A small image classifier, trained from scratch: held-out accuracy 96%.
Rows from block 2 of a small image classifier, named by matrix and row number. Rows with one number belong to one neuron. Each number is 500 + 25 x the weight over its row's rms, rounded and kept within 0 to 999. All counts start at 0. Numbers have three digits each. After the name is the row's rms in percent of the matrix's.
After each neuron's rows are labels from the 100 images, of 14976, where the neuron reaches its largest size: "strongest on" is what is common among them; "patch colour" is the nearest of a few named colours to the mean colour under the peak. Only what is clearly more common there than usual is listed. The data: gratings and oriented noise at many angles and scales.
# gate: MLP gate (model.blocks.2.mlp.gate.weight, 768x256), inputs 43-85
# fc1: MLP up (model.blocks.2.mlp.fc1.weight, 768x256), inputs 43-85
# fc2: MLP down (model.blocks.2.mlp.fc2.weight, 256x768, transposed), outputs 43-85

gate.3 113:487545509487507528526472523473543510482506475480453488512462490487463511514467476475510488526512489520546553478496545524496530532
fc1.3 109:498525510504490530491488542459523503466520469476491497520477455491506541498487494457504519560518440525521556476516516516486525526
fc2.3 109:479515536514479507533505465487513532521480475521513492497501519469471532561530481498502478512442483497495491482484496455527533446
strongest on: sine grating; stripes at 15 degrees
patch colour: brown

gate.696 093:521469509458506482478489476582484507466480493510498514484522517486523513458501462503467466488459494498540496511507504501516533558
fc1.696 091:506515513486503495529497503542476505473511477542472482508497467468540514482533500548476472504498496507512483480514453532515566512
fc2.696 100:476542488498452504476513486491550471506482472480489500468482467548515541465476541490519511474498482512491512540516557524512453497
strongest on: coloured; dashes
patch colour: purple

gate.563 107:521527492518446516514533463454494474501505516473502471480490482487499474475495496500462500500494467483514512474482531543497529535
fc1.563 113:496500487481538501495460538527528503525514517535487510498512537515493479525520527478534483525492545505482465497528457460474475452
fc2.563 108:476503492521444495545514512456482493473510519504508489496514524538442485507488492459529505504497466489496497509486504531493494536
strongest on: noisy; coloured; very coarse
patch colour: purple

gate.211 073:503481504531486458511478473541467510505525530472482490464470483487472506532514496497492491531509491493552544524488495435500468498
fc1.211 068:523451498487528516501476520542535496494471506559507489514454495518499449476509510492506516507521513514470493482529535508505493513
fc2.211 075:529466521464532459522525511480555539468493508485476497534488486472520458485493521474523490546467500498494508519496480527558510518
strongest on: sawtooth grating; very coarse
patch colour: brown

gate.347 090:496529502526478490505494469486518502477510493497507545510493535461503522512502518485515496494537492499444482462502543484529467514
fc1.347 099:506471487465499508489507530516480510540452462487465492484482451509535511480472510509483505505502492512551501556512495467458531520
fc2.347 094:544494507481481514465490488502497512507503517460487522513541483476519460566516523558447479534488506483475501521483493489471474512
strongest on: noisy; windowed patch
patch colour: brown

gate.318 089:490519514477460510480540518478503495529450548496467557513559492529531457458460504478491565517523510470475503533499483527463505516
fc1.318 091:479512498553471531532526471492491481523480488538467538467486451540524467494513485490501520485515513487469481522528505526502518513
fc2.318 094:518470505474483501460504490500553482455506515472496497483507558522485499475516538458465493495517489509455490501454497506501490538
strongest on: sine grating; very coarse
patch colour: black

gate.723 098:472491508520481498441490507486486443470521500471520521523530471513521518496472528476441482483502490503480510503479539498485513519
fc1.723 097:529506511480517507525540476493553502473478504505510467506518437474483472532484516481455503495509540475518509472473512469473512495
fc2.723 095:511509500498476453469452492464465469419495464472527515498503488472473524489492524494501495500477481498496492529493496515458506542
strongest on: coloured; windowed patch
patch colour: purple

gate.125 112:488485496491453484526544523514491515491494506493495501531495481485478489498524510544507474475495514493551508506488452540516492526
fc1.125 103:517473513495463475589501512465488513457501490496505547489493481464515476488491546507511514501502500509523492498497485530499507510
fc2.125 107:513477513536472466512516527468483535509475516432518517456507531495512482460500483540491483527520492536512508504449498537493466530
strongest on: dashes; noisy; angle: stripes at 30 degrees
patch colour: pink

gate.312 069:493497493539506497500540519515526498477508475459522549511534501466503436494541528504533520555497494487515505502505493510484465481
fc1.312 071:492509516501520474502557509565509520480527507504522518561518455492507491478471543517561508563518512503508521528533510503495463532
fc2.312 071:491491504481519481494497486498551460480536491503526497529488524500495484471502501476502486510461478502470494502532464510520484535
strongest on: windowed patch; filtered noise
patch colour: pink

gate.455 112:508520475458504480496472514505506447527504525517501512535501498540495510498493506499513494482497517531456470484542522512514483455
fc1.455 110:535518525430488506507505463503471468500463527445512501469496514468490531468543491507483487476491524497448463517505527481534465458
fc2.455 111:511505458503506511479508481498488460501501445537505497534495546521469516474517469544476509513491459508518495526480475480483497532
strongest on: coloured; dashes
patch colour: pink

gate.607 130:521503474536447542475487526481495462551465487509510484501506490472471481510504468506511538523487506479487478531467508529555514464
fc1.607 124:548496471536436541507491557481483482505472475504502523505497523514471514525491469502498516501477530529512489521482525527536499494
fc2.607 120:507481490474475455518451518509460532456466521473515490508499488479502466468491540521505479512548479543463485504518509518476449483
strongest on: sine grating; stripes at 150 degrees
patch colour: pink

gate.66 092:518504474499466521463490509502499548551471507541504487474472501538512449508504492508523494511489475520463544495497522494516508480
fc1.66 098:503450471480519468504466492515490484486509486508459528463521469473499525518501489461507454470523481464494519516465495510477519479
fc2.66 097:536419513500484452467532459449491511493502454546498514483475455513506534462496493513530501473480475520505473491474509497517507481
strongest on: sawtooth grating; very coarse
patch colour: brown

gate.516 126:505465502477521486476497516514472465474475496481508505443528494507505486491472524530483512493515524494477509481491535513499465471
fc1.516 128:508519483505506491516483521541511526512473494495496461503494489477456537544531544497476531543483526494509523526518527505516476480
fc2.516 110:452513506515460465450512496475474449502466465556498493513489526495486489479509554502529474508493490546479564476512468516497484494
strongest on: sawtooth grating; stripes at 135 degrees
patch colour: pink

gate.648 083:506516495517510510528527464491510524482500482530564466484478483542498493503529504495504488481521481460505543507457506519517486545
fc1.648 083:501488483485531530508506464522498511463552495493488501452485484520507520507474528482480470484488537504488496498510518529488474529
fc2.648 087:553533473465491520495547552493505479507476534520515488509476497496492504536509463482529538531496520468531478486502484511516507504
strongest on: noisy; kind: filtered noise; stripes at 0 degrees
patch colour: brown

gate.27 092:489481465521518473517530489494511480497542471497476465536499502516496493488513519497496451445546524496470500528501519518471455495
fc1.27 086:494537542512526532452497521500481537522475536504512550450540495494458567500508491512508527483490499496509506518451520519502499504
fc2.27 100:514500477513513517468479542502467477483473504500453524495538476482503465509481519511499497464524458472508508513495511491477548544
strongest on: sawtooth grating; stripes at 150 degrees
patch colour: brown

gate.224 101:522517495513490457467480512527497530473498472518563527514499498523447506446495530466498497473521506524501497473506518514506489452
fc1.224 103:468518502494491520534446495521466487484523485534510495522524529512495461443478532493482486491474528525505529506523531458519485481
fc2.224 104:480539521490493522499538518506529542517496488502519490543466505495530504478486518503474519520461438521501450480459499480488525501
strongest on: dashes; square grating
patch colour: black

gate.539 100:468474498494489495500453488506544530474547478456492498541515522485509469509488441477507459532496479496533483488476507502511480534
fc1.539 090:542492468502507487495522550488478482533440536514487486495474458532513520489533552487486550492505528517447525548495523531510494486
fc2.539 106:513511497499536488469484510531506505509509516533524525483502463512490458508512517545463453544496524552533445486474459481519479496
strongest on: windowed patch; coloured
patch colour: purple

gate.634 121:497505528497473469527488516506511559498519493512490457498554489525492503513474504528520490513495523506491499549527506501527533504
fc1.634 114:521516500489532456534504488484486520471517488462500532507460536509505516457490530553512500503546498543545478469507489479478465485
fc2.634 101:470477511485498492485514491509481494474484516476521485540477495511477523495466482498515500529462517485499481502518514555501553453
strongest on: sine grating; noisy
patch colour: pink

gate.500 066:504504514526525482505478470474537544492523518508536518522494512552500548503528500555525526510503491497538512469496483489462499490
fc1.500 072:484484456479485492502524507510534521478487473515473542497471484462544479525465502492457496507543510488466522418472483494518499446
fc2.500 070:547516514485515501530524496469493460526492501491478492561518499487508495498492496488486491499551462444500534484514473524493505486
strongest on: windowed patch
patch colour: pink

gate.52 076:488471496495491501507479515538513520484530485501497499493472506542515476533499507483522531478497489471536486462536472506479480497
fc1.52 084:499538486494501477491495478495520473513506509479475518532560455477520512480523498461452476485498530487520457509500463490525483468
fc2.52 096:480486518508477479514478478516515465493520489549559500515498485496510505501484485494487518457491524443502545521527455490502483484
strongest on: noisy; square grating
patch colour: black

gate.391 097:494533514492479461511493488480532569505512501483506481456539494503538546465533525478521504465510505505506454523461545513499484516
fc1.391 092:548492513460498492515545495488511501450471496518476518499513488486525497440506477520475493503485467525477498480539502499527498517
fc2.391 093:521475500464496543480499483507481477484538510533536544505510529549477520482529503507498523472485536543488506499516543515506451514
strongest on: coloured; windowed patch
patch colour: green

gate.203 087:480522550477511518522489484475495498525495503472456477517547474513509466470522500488492444431516491496546481496499537512510507503
fc1.203 096:501478508495508443513526476507501487492514493520461480513484550496513557496495493521501478513455532428470474516503498501528505520
fc2.203 097:472470516509484558520500474469546475493468509491510510488473512488494498448523463508518504487473516531504510510515454502464509505
strongest on: dashes; stripes at 135 degrees
patch colour: pink

gate.503 094:480468497512488515480550508472549495528549525522532502524499503445521493498525492503436505473539460531528499473518474487476514514
fc1.503 098:512516468494460513506540543440506484507528522479512487536520467462506473506523477538476513484555491517510488499504519498461525482
fc2.503 098:519476516500502497527480483510502491514494481533486501541464502549496503491465538462514490490497485492480540528460481467512469482
strongest on: sawtooth grating; stripes at 45 degrees
patch colour: brown

gate.504 076:511535497502524504516535503547496529547512500506485490489490526566544515454483498495490462565465479511503532525524507509483469527
fc1.504 074:548479484504482527504499534486503500525492539460532509473469496490493459494470465474504486500495538535513460514488481520448496511
fc2.504 075:489510501489491518535489522456473481511454455474472482474506519511504539465507500502529526434426533511501481508508482506461462477
strongest on: coloured; dashes
patch colour: green; brown

gate.381 086:482493567513485481526503546478494510481474510477515502448523516469496462453469471512466519495496475459540506520508520503476468528
fc1.381 089:469503489525521482484490483509506509493548490494550508527536478482491553522521528524499527528470500512508481515492474470490514543
fc2.381 086:496554491540543487496505517519484492453494498503491509529487510512471510519524528529512519501511515456465490494541517476541478481
strongest on: windowed patch; filtered noise
patch colour: brown; black

gate.1 107:502500508540493456495527482527506576455491533498488467513467507466525522522456520502552449506505504515493490478538494525507511505
fc1.1 114:501463513518544485487523480547505529488503553465490470505486485466492498527488505489551457497476528445454509466499504533501506521
fc2.1 113:514516481490509496473500503500496506467509473502505465489465487511475452506506485523475511478500495498524506426488497525482499521
strongest on: noisy; filtered noise
patch colour: brown

gate.408 122:497526513499507515514498512539522514488526485505511463499456500458440523500530490457473481489473478500505503508512513483493495511
fc1.408 119:478500539506473512497553510528537494496539491488470484500474493511499530537496499436493481475478494516521477485502511484504540518
fc2.408 107:491474502499498457512485480537497491483523496509500558494537469500479485513487526507505488474559506459494492544494552498445526503
strongest on: dashes; stripes at 150 degrees
patch colour: white; pink

gate.335 091:506482487528497507521484481557485484465538491492499509496530582485512490500517533512515504494491523495529464483552540463503528495
fc1.335 096:525494469560493491489484457504497470509498521502521541466506533474516497482503531476491469437442507463538472478568566505524519516
fc2.335 097:501512535515501477485521472495469488527446489538495498465506539491508534514478495465494485494528506484532502499494499491511475528
strongest on: noisy; square grating
patch colour: pink; white

gate.208 133:522523544534458492551516473540489512521512524521489476454536465522523491494506458500494482527551472464489477545523518471502490523
fc1.208 123:516493489492493518486492507483502495481506469503533549560479525463464526511483509504528496514460546536486544482500502504517503475
fc2.208 113:493508489478453474525495470512493536530504471504445475509471495517502503517547541481535460507495503501512468500476467496512453512
strongest on: sine grating; very coarse
patch colour: pink